config = dict(
    num_classes=7,
    bias='none',
    qk_norm=False,
    parallel_block=False,
    moe_every=1,
    experts_per_token=2,
    layers=8,
    momentum=0.95,
    nesterov=True,
    epochs=2.8,
)
Rows from block 2 of a small image classifier, named by matrix and row number. Rows with one number within an expert belong to one neuron, the router's apart. Each number is 50 + 15 x the weight over its row's rms, rounded and kept within 0 to 99. All counts start at 0.
After each expert's rows are labels from the 100 images, of 14976, where the router gives the expert most weight on average: "patch colour" is the nearest of a few named colours to the mean colour under the peak. Only what is clearly more common there than usual is listed. The data: reaction-diffusion patterns (Gray-Scott).
# router: router (model.blocks.2.mlp.router.weight, 16x192, trained with AdamW), inputs 96-191
# up: expert up (model.blocks.2.mlp.up, 16x384x192), inputs 96-191
# down: expert down (model.blocks.2.mlp.down, 16x192x384, transposed), outputs 96-191

# expert 6
router.6:77 55 37 52 63 21 53 53 57 54 78 66 50 59 16 61 62 55 37 64 61 31 59 27 55 54 42 57 17 70 40 30 48 65 63 36 43 55 38 63 40 56 41 59 45 40 76 55 54 68 63 48 14 34 47 63 48 39 40 83 18 48 59 36 54 21 39 19 64 24 48 66 45 47 33 31 82 55 38 62 53 86 87 49 59 37 56 55 26 65 11 46 48 37 54 43
up.0:56 00 39 31 67 41 73 40 48 26 35 71 67 55 53 30 70 69 42 77 10 48 39 36 46 48 35 76 58 50 21 46 58 44 62 44 44 56 46 42 69 67 48 39 49 66 34 49 41 31 69 45 72 42 57 53 68 67 32 54 39 70 32 35 47 54 33 58 36 38 31 42 75 46 65 29 51 54 66 57 44 68 40 28 42 54 72 60 39 35 19 40 80 60 34 36
down.0:30 42 33 27 52 23 33 53 45 45 65 26 50 27 43 56 50 88 33 63 55 56 38 41 37 46 30 65 47 44 45 50 68 55 40 76 66 55 50 62 64 45 49 75 27 60 54 43 56 48 78 48 69 82 43 44 40 56 38 53 68 29 50 57 47 56 72 27 41 53 48 75 62 41 45 56 40 48 67 50 43 49 78 52 53 06 61 58 78 62 51 32 51 45 54 63
patch colour: grey

# expert 1
router.1:33 45 52 60 32 56 58 56 38 43 28 38 49 41 42 45 51 62 31 40 38 35 64 46 70 32 36 18 61 50 45 54 55 39 61 51 51 54 63 63 26 49 53 51 52 73 46 50 30 55 58 51 78 41 48 57 45 45 53 74 59 67 72 36 38 58 50 44 48 37 65 53 40 54 50 68 62 65 18 67 32 65 74 33 63 54 54 24 42 34 42 36 57 24 55 38
up.0:49 34 38 39 74 21 43 63 57 62 59 73 56 76 32 60 37 48 43 59 68 52 46 53 10 43 68 20 28 62 51 69 37 36 35 58 53 46 42 71 59 66 63 41 33 28 51 55 58 46 24 56 44 46 82 72 55 44 69 51 66 56 70 70 64 30 46 20 45 20 53 54 38 41 37 35 65 46 74 74 70 54 61 53 19 53 41 38 57 22 53 42 62 58 42 40
down.0:33 45 92 46 38 53 41 54 48 70 62 65 40 71 45 17 58 38 60 34 67 62 44 63 60 24 31 71 46 43 59 11 62 17 45 68 52 72 37 49 58 34 28 25 41 57 35 30 36 51 63 38 63 51 65 57 37 67 35 54 56 54 52 67 38 34 44 31 53 49 47 75 53 50 44 44 25 39 44 34 40 62 41 59 71 44 59 59 44 65 62 59 44 33 38 33
patch colour: brown

# expert 7
router.7:48 33 70 57 35 24 69 58 44 41 39 35 28 68 79 54 72 54 32 41 59 21 46 75 39 50 41 70 47 59 66 46 42 14 67 59 30 57 35 59 41 37 53 65 41 32 47 41 42 48 68 22 49 61 80 50 50 72 47 75 22 38 45 40 76 79 59 64 42 45 35 70 65 46 77 56 38 33 49 35 70 71 51 58 70 45 60 50 60 55 67 56 44 43 28 65
up.0:73 57 63 70 31 76 53 41 26 43 60 42 22 35 73 50 75 60 53 80 58 69 72 53 47 57 74 40 49 50 46 48 45 65 48 72 44 62 75 32 63 58 57 32 65 18 59 77 36 43 46 26 37 67 57 84 75 44 46 37 56 38 66 53 33 31 43 40 51 40 14 37 52 56 42 44 42 44 50 43 89 50 41 60 20 62 64 86 33 58 31 41 31 47 41 61
down.0:16 86 61 33 53 33 38 52 44 38 43 64 57 64 60 59 47 38 39 54 35 53 63 58 61 37 33 73 82 56 53 63 37 29 73 73 59 71 65 69 54 57 40 52 42 50 30 46 34 41 39 76 58 71 18 52 48 52 49 79 46 66 18 50 31 35 46 53 39 37 77 60 25 68 61 61 58 29 68 45 49 50 43 62 24 61 40 43 66 34 65 44 54 56 40 74
patch colour: brown

# expert 8
router.8:41 61 60 49 46 54 17 44 22 46 33 65 34 50 55 43 31 68 36 53 61 72 32 36 80 81 71 37 30 53 69 33 53 50 67 47 47 61 21 37 70 51 45 66 50 54 46 74 37 67 41 55 29 33 79 46 59 34 61 30 56 64 39 76 63 50 39 37 54 68 43 37 73 21 42 47 55 67 57 52 20 30 37 46 79 47 51 53 22 52 46 57 55 52 60 22
up.0:75 55 62 28 98 30 51 54 71 61 55 74 40 44 53 66 75 62 32 83 36 30 50 24 44 38 60 53 00 32 33 69 61 63 65 26 66 78 52 64 51 50 37 62 29 32 29 50 73 46 52 38 36 80 12 59 16 62 44 57 59 56 50 49 39 39 52 55 39 28 57 37 56 50 51 15 45 79 42 43 59 71 53 22 44 56 49 28 52 25 49 38 55 57 61 61
down.0:46 69 54 22 41 77 36 76 55 52 66 39 36 45 58 50 17 60 68 59 20 56 53 59 55 45 50 50 60 59 98 50 57 39 46 33 28 67 61 32 66 57 42 65 69 53 51 48 40 63 73 67 47 57 52 76 42 48 30 33 50 57 74 78 46 65 38 52 69 44 55 58 53 61 36 59 60 47 47 47 68 52 45 52 64 60 57 45 40 40 49 63 37 22 56 44
patch colour: cyan; green

# expert 15
router.15:82 25 62 71 62 64 50 79 49 46 51 60 57 48 37 38 40 72 65 26 42 42 62 54 23 48 25 47 45 56 46 80 22 62 29 51 28 31 54 68 53 25 62 62 50 39 75 61 48 64 51 64 63 28 66 67 48 54 57 41 69 52 48 35 57 66 55 64 44 51 62 34 35 66 46 49 47 41 60 56 70 25 50 32 27 46 47 37 46 30 50 59 64 77 65 50
up.7:37 65 12 44 33 45 55 51 27 60 52 39 60 56 51 42 47 70 65 59 36 54 39 74 20 36 66 57 68 68 71 17 65 12 37 58 45 48 42 20 60 45 34 42 40 55 50 41 31 54 28 37 16 41 34 37 44 41 63 80 46 53 57 52 41 47 28 56 44 49 39 71 52 51 36 14 62 48 52 68 55 62 55 41 49 73 72 59 33 28 22 32 33 46 09 26
down.7:43 55 82 62 31 59 29 60 66 46 53 61 59 51 63 17 59 51 57 35 57 43 63 65 28 38 67 74 66 49 54 32 30 36 31 69 63 29 44 41 43 50 47 64 33 41 61 41 57 31 70 63 45 36 26 50 69 56 53 38 50 21 30 42 27 55 43 26 56 50 52 69 62 62 61 49 57 49 49 60 44 67 69 43 52 54 45 73 61 27 44 71 39 58 42 27
patch colour: grey

# expert 2
router.2:44 75 38 45 69 67 29 34 54 46 69 49 66 51 54 51 25 33 56 63 64 55 67 56 67 70 57 51 59 55 61 44 44 50 69 34 85 60 57 50 45 56 32 41 37 54 27 40 48 83 57 52 48 39 14 27 64 56 15 50 47 34 44 60 39 24 35 39 26 57 34 55 49 49 58 32 55 55 61 36 52 48 69 62 33 49 43 69 48 41 63 38 28 73 63 49
up.7:42 26 46 49 51 55 55 60 30 36 62 89 56 52 46 72 54 29 35 44 42 31 45 68 47 52 41 59 63 69 53 48 42 76 82 47 44 79 70 61 32 60 57 23 74 21 38 48 57 48 58 49 99 55 48 48 40 81 44 47 54 37 60 47 66 48 49 38 35 59 48 58 48 57 50 38 64 59 73 66 58 30 27 47 32 31 64 64 47 31 37 63 63 23 57 86
down.7:53 42 45 61 55 69 50 41 68 59 35 59 64 52 65 62 75 74 37 65 63 56 56 22 31 63 31 41 44 45 16 65 47 36 66 24 23 33 39 53 73 58 49 52 68 43 38 32 31 43 42 42 22 50 50 43 25 20 67 47 42 42 60 52 65 45 61 55 28 40 39 30 38 77 55 57 66 48 61 34 44 59 42 78 49 46 48 45 50 29 54 46 44 63 50 49
patch colour: brown

# expert 4
router.4:60 45 57 64 64 47 40 70 57 28 44 44 69 40 65 54 65 29 73 57 51 65 22 45 49 24 25 46 45 26 45 72 43 59 66 57 37 50 60 40 52 37 53 58 49 58 63 37 59 20 74 29 64 49 36 38 69 39 54 39 57 57 39 82 44 66 42 59 68 39 61 33 72 58 71 40 34 57 67 51 54 48 47 57 59 24 52 41 67 33 50 34 24 68 45 64
up.0:60 47 37 41 60 45 53 62 59 37 37 62 64 76 70 60 33 36 55 52 63 35 46 67 48 49 55 51 58 48 53 43 53 45 58 48 59 42 69 75 60 38 47 41 57 73 67 59 51 44 96 42 52 05 41 46 59 48 44 47 36 58 37 36 81 54 42 99 51 31 37 59 29 32 24 72 54 48 20 37 48 58 53 36 44 58 52 33 60 40 72 74 73 63 57 38
down.0:44 33 13 41 56 27 53 62 50 39 61 56 28 48 32 41 30 68 49 50 39 41 46 60 40 42 50 58 37 69 47 67 63 32 77 69 48 45 35 47 49 73 73 55 74 36 58 53 46 63 62 44 47 30 63 43 39 52 73 72 47 28 59 44 33 48 27 62 29 66 30 53 24 45 58 57 31 38 49 52 75 50 34 33 51 65 51 34 56 42 84 42 42 47 41 44
patch colour: black

# expert 14
router.14:28 61 88 48 42 46 45 22 76 68 51 72 51 63 61 50 33 58 52 44 62 42 52 55 34 41 70 61 60 47 66 30 60 54 42 69 78 64 75 48 52 46 65 42 29 40 33 50 59 45 43 38 77 51 34 34 67 43 46 53 71 58 20 25 58 74 72 67 52 58 37 73 53 54 66 31 44 52 58 40 54 51 66 32 43 64 40 47 68 46 59 68 56 29 52 25
up.7:69 55 61 35 38 47 66 46 36 59 24 74 52 40 50 46 36 63 49 51 56 59 57 54 48 38 48 53 56 40 68 57 56 61 62 63 48 71 38 34 64 58 40 35 54 19 25 31 64 41 52 71 40 57 50 65 34 59 32 46 59 52 38 70 63 45 59 32 35 56 02 46 78 83 30 68 62 56 56 63 61 59 43 68 51 59 41 60 55 60 68 49 41 49 47 52
down.7:62 36 35 57 57 59 39 43 25 66 60 68 51 44 56 41 79 46 31 49 50 76 48 69 20 55 51 58 67 44 52 69 29 46 46 58 51 71 52 36 57 49 60 55 29 53 28 54 61 43 49 35 75 50 36 59 65 14 68 63 59 65 92 83 57 47 40 47 24 48 86 47 53 62 57 42 51 38 37 37 40 40 39 42 51 43 43 69 54 26 13 81 48 58 61 37
patch colour: black

# expert 9
router.9:71 36 38 55 51 39 74 49 52 40 57 57 59 59 48 37 30 31 81 12 59 71 31 72 76 60 65 54 70 46 48 67 40 53 25 50 54 58 60 56 39 51 57 32 33 34 71 60 72 54 46 53 74 48 75 73 34 70 62 81 31 58 42 58 42 55 34 23 59 59 44 34 49 69 39 52 56 45 51 68 72 37 62 46 81 61 72 68 31 31 43 47 30 58 73 50
up.7:62 45 67 35 62 68 43 52 30 42 55 28 80 41 40 59 51 52 54 77 53 30 26 71 24 51 73 29 47 42 63 63 25 31 27 68 61 56 49 40 54 59 72 31 64 54 39 65 60 35 68 54 41 57 74 66 57 54 64 65 34 53 52 41 51 56 34 36 69 45 25 44 60 72 44 28 20 77 45 59 64 51 64 58 55 36 33 24 53 20 59 33 44 31 35 23
down.7:40 53 47 48 76 38 44 29 75 52 61 53 51 48 74 57 19 87 45 67 26 51 20 33 34 80 60 48 58 46 41 29 64 64 39 61 62 65 42 50 72 65 25 73 46 30 53 57 39 28 53 11 28 40 85 45 59 46 70 60 60 51 39 32 76 55 32 33 65 81 67 46 45 52 53 31 59 40 59 52 76 43 29 80 44 45 55 52 39 52 35 55 32 20 45 36
patch colour: brown

# expert 11
router.11:53 56 84 27 68 73 34 63 38 49 77 83 59 31 55 36 62 76 38 50 56 55 18 53 47 40 59 67 44 65 59 67 63 57 58 31 59 33 61 53 59 65 66 51 78 59 35 31 59 60 46 39 55 63 61 65 29 58 46 44 41 56 68 48 46 50 56 56 56 47 63 37 54 23 34 56 34 40 59 58 60 55 70 40 27 56 32 40 61 59 40 48 48 68 58 62
up.7:87 32 34 60 50 39 45 58 48 57 27 38 37 47 53 48 58 19 44 30 62 58 12 74 50 67 66 33 71 35 34 35 41 57 62 56 38 51 72 85 51 09 53 55 67 69 58 39 55 70 49 43 47 53 46 41 31 46 27 58 56 53 34 52 64 60 39 48 50 44 19 69 46 25 61 56 49 42 51 76 52 47 48 61 39 30 67 44 64 92 40 28 50 65 63 34
down.7:41 65 63 35 22 61 48 54 52 47 69 42 44 32 54 34 56 37 77 61 70 65 28 54 48 34 65 47 56 33 51 54 66 25 33 57 39 47 80 51 67 46 48 53 70 38 57 46 33 41 45 58 44 49 52 67 49 35 61 59 29 32 37 33 43 78 39 61 68 56 49 48 56 60 61 41 62 67 86 27 29 34 55 39 45 47 51 45 35 73 39 60 87 80 39 49
patch colour: black

# expert 0
router.0:69 59 23 55 54 47 51 34 64 62 57 65 65 43 49 47 76 40 34 74 46 30 46 37 55 27 56 55 46 44 29 42 36 59 43 19 69 60 72 32 50 44 80 46 51 66 28 40 26 60 60 47 52 33 20 73 41 38 66 40 60 28 46 32 25 52 47 67 59 66 54 53 48 44 29 65 76 49 54 46 50 49 32 70 73 43 59 53 40 65 45 28 47 65 57 69
up.7:50 62 55 49 56 66 75 60 51 32 52 66 45 48 45 55 21 25 27 50 35 46 56 21 48 25 60 51 46 20 34 48 53 54 60 51 60 45 37 37 99 60 36 41 72 56 90 63 43 24 68 45 39 37 46 71 52 62 58 63 62 53 51 51 43 62 45 67 61 68 53 76 50 54 37 74 19 47 61 67 35 47 48 41 61 71 53 45 58 52 40 61 61 62 43 57
down.7:51 32 49 24 65 38 48 59 48 55 44 11 36 70 53 20 62 39 19 35 42 43 35 43 53 34 50 81 69 51 54 52 55 53 78 50 45 50 39 56 54 18 52 75 71 58 70 32 74 55 51 49 51 60 62 62 60 30 31 51 54 66 31 30 63 55 64 50 58 46 72 43 25 48 27 59 58 50 60 40 55 71 56 40 59 24 67 44 47 52 52 57 27 28 66 60
patch colour: black

# expert 3
router.3:25 29 34 39 78 40 37 62 66 57 47 44 63 37 44 51 55 78 51 42 49 38 48 40 51 60 58 38 38 48 79 34 76 57 53 37 51 55 45 48 79 83 66 59 43 53 42 55 46 78 32 41 26 52 43 55 61 74 71 66 47 64 34 51 54 76 63 43 76 42 67 44 60 44 51 57 42 42 28 34 56 42 59 65 38 79 56 33 65 43 56 42 56 44 59 48
up.0:46 44 67 52 57 46 61 59 78 61 53 49 22 24 64 38 65 52 47 08 27 42 55 70 48 37 45 67 55 61 30 44 52 58 31 56 54 59 58 45 70 58 44 64 62 33 44 51 44 49 55 41 52 62 39 79 46 56 55 41 70 33 63 88 56 43 36 49 64 24 72 62 49 37 48 59 63 34 48 38 30 60 63 37 38 81 46 28 54 37 43 61 77 47 51 80
down.0:50 60 32 44 76 53 63 26 48 59 40 33 62 58 43 32 59 49 39 47 26 57 68 48 29 54 69 63 51 48 76 49 46 62 48 33 50 44 39 44 43 59 48 47 59 67 48 30 68 80 25 55 81 66 55 36 53 31 47 33 50 57 51 27 45 58 76 66 46 61 68 54 36 63 48 40 36 50 57 26 59 63 14 49 24 72 44 41 65 47 38 66 33 63 45 58
patch colour: black

# expert 13
router.13:44 22 36 33 34 69 66 75 45 49 41 24 47 46 68 72 53 57 61 47 50 53 60 46 65 61 48 52 43 41 57 51 71 50 46 42 29 42 51 66 38 54 49 07 47 61 36 46 52 48 36 41 72 44 41 26 77 53 47 35 48 42 29 71 53 38 48 75 36 74 41 73 67 53 31 71 54 28 25 45 50 51 30 62 83 58 63 62 51 47 70 77 61 63 54 40
up.0:35 23 39 81 25 44 22 66 41 34 37 53 65 37 65 38 64 51 59 65 51 34 37 39 64 47 65 65 52 88 73 44 23 59 54 91 71 39 48 38 59 78 62 57 73 38 55 57 14 49 43 51 30 67 45 52 30 71 26 63 54 77 65 37 48 67 56 56 71 65 73 45 51 38 57 63 51 47 27 47 55 44 34 23 48 65 36 82 45 42 45 60 54 76 65 27
down.0:70 54 46 29 58 69 64 68 61 38 51 58 42 43 71 58 35 64 67 32 36 67 51 51 63 57 51 39 54 60 56 46 35 47 37 47 79 39 43 45 31 74 19 64 48 46 58 48 50 36 38 27 53 46 56 31 48 74 32 48 51 38 65 26 29 49 62 52 40 29 42 70 38 66 30 41 49 85 46 55 70 41 47 36 45 64 32 41 62 88 73 55 41 37 16 37
patch colour: grey

# expert 10
router.10:64 62 62 53 51 38 58 61 36 30 48 45 50 47 55 67 41 54 60 63 47 65 60 56 79 67 74 32 77 24 33 54 35 54 43 45 32 29 59 44 58 43 48 48 23 23 31 80 58 60 79 81 52 40 58 28 46 66 61 55 47 43 57 52 32 31 31 44 39 65 56 49 43 47 42 80 51 66 74 80 78 65 72 48 49 42 44 67 34 52 64 56 62 46 53 66
up.7:55 62 17 59 30 54 87 41 48 41 40 64 55 55 41 43 39 35 45 59 25 60 29 57 50 67 39 53 49 37 52 73 16 54 57 47 48 34 35 51 70 51 54 50 33 46 39 21 39 81 48 48 23 45 41 40 23 16 65 35 63 38 61 47 15 55 43 41 54 77 51 26 56 17 54 71 33 68 54 67 44 41 71 33 41 41 68 45 43 58 37 56 33 88 65 32
down.7:24 58 55 38 38 32 36 49 45 42 42 54 80 52 62 36 82 44 54 49 48 51 71 79 57 51 52 39 70 40 38 34 41 20 62 25 50 48 61 53 46 50 33 30 50 71 62 35 31 56 58 51 37 29 41 57 42 44 32 63 44 58 51 38 32 60 63 43 30 55 58 55 67 50 65 42 64 36 44 63 58 30 52 55 53 73 44 59 46 28 65 55 63 84 35 63
patch colour: brown

# expert 12
router.12:70 40 59 35 47 55 26 60 61 38 51 22 51 59 70 62 60 48 67 54 54 44 41 40 69 46 69 36 23 33 52 51 60 34 53 30 24 12 30 43 49 54 51 48 65 72 63 25 47 91 50 42 42 45 47 26 44 42 60 48 77 49 32 73 48 57 62 56 69 41 55 46 58 37 35 68 23 51 33 60 58 67 35 63 63 50 53 68 70 55 50 64 68 68 32 47
up.7:44 50 55 86 86 48 34 53 47 59 43 62 68 85 74 44 56 50 32 69 48 48 52 42 62 35 57 40 51 47 46 42 25 52 28 31 71 50 46 24 44 59 80 08 43 62 40 73 61 61 52 39 48 80 53 29 47 49 74 99 64 52 45 49 45 26 34 63 62 32 44 56 50 74 68 27 57 41 47 30 42 69 42 41 60 53 58 42 59 79 53 51 61 73 50 41
down.7:58 68 84 20 26 49 84 30 61 59 79 45 41 66 82 45 46 56 48 61 37 61 72 60 50 40 80 54 77 46 30 37 89 71 47 64 58 63 67 55 34 33 44 63 36 41 59 42 53 66 54 64 48 29 56 57 32 72 67 15 75 49 52 08 41 51 30 69 45 37 43 41 66 55 42 55 52 34 39 58 54 30 41 30 54 45 51 50 72 29 29 38 71 65 43 54
patch colour: grey

# expert 5
router.5:50 67 43 69 50 50 36 33 62 58 25 28 56 51 31 41 41 48 38 41 48 56 44 27 38 61 38 67 66 37 36 81 67 43 58 45 65 58 58 28 40 38 58 60 65 59 42 62 56 12 76 21 57 64 43 69 75 37 33 59 54 61 58 80 64 71 40 34 21 63 76 25 34 59 41 48 33 39 67 46 48 78 62 61 43 43 36 31 57 37 36 51 54 66 16 36
up.0:51 49 43 48 79 25 26 68 76 66 53 26 47 70 39 70 30 39 28 47 54 53 53 39 41 64 48 45 73 43 55 51 38 56 43 60 34 34 69 62 59 59 29 45 37 35 35 41 51 53 81 33 49 38 39 39 64 54 51 53 26 52 63 74 58 52 32 73 55 40 55 69 54 52 24 52 42 51 42 64 55 42 27 40 65 59 52 39 28 35 39 36 54 74 63 43
down.0:53 49 47 68 56 37 63 51 46 53 43 25 75 58 46 55 64 49 45 33 43 24 32 37 23 57 57 56 55 63 50 70 39 41 56 50 49 53 62 64 64 72 68 38 52 49 60 52 62 42 55 41 39 38 39 52 41 46 34 34 54 79 31 76 58 78 75 71 36 51 44 55 36 23 38 53 48 36 58 70 44 32 43 83 56 76 58 66 47 73 15 20 33 76 28 41
patch colour: green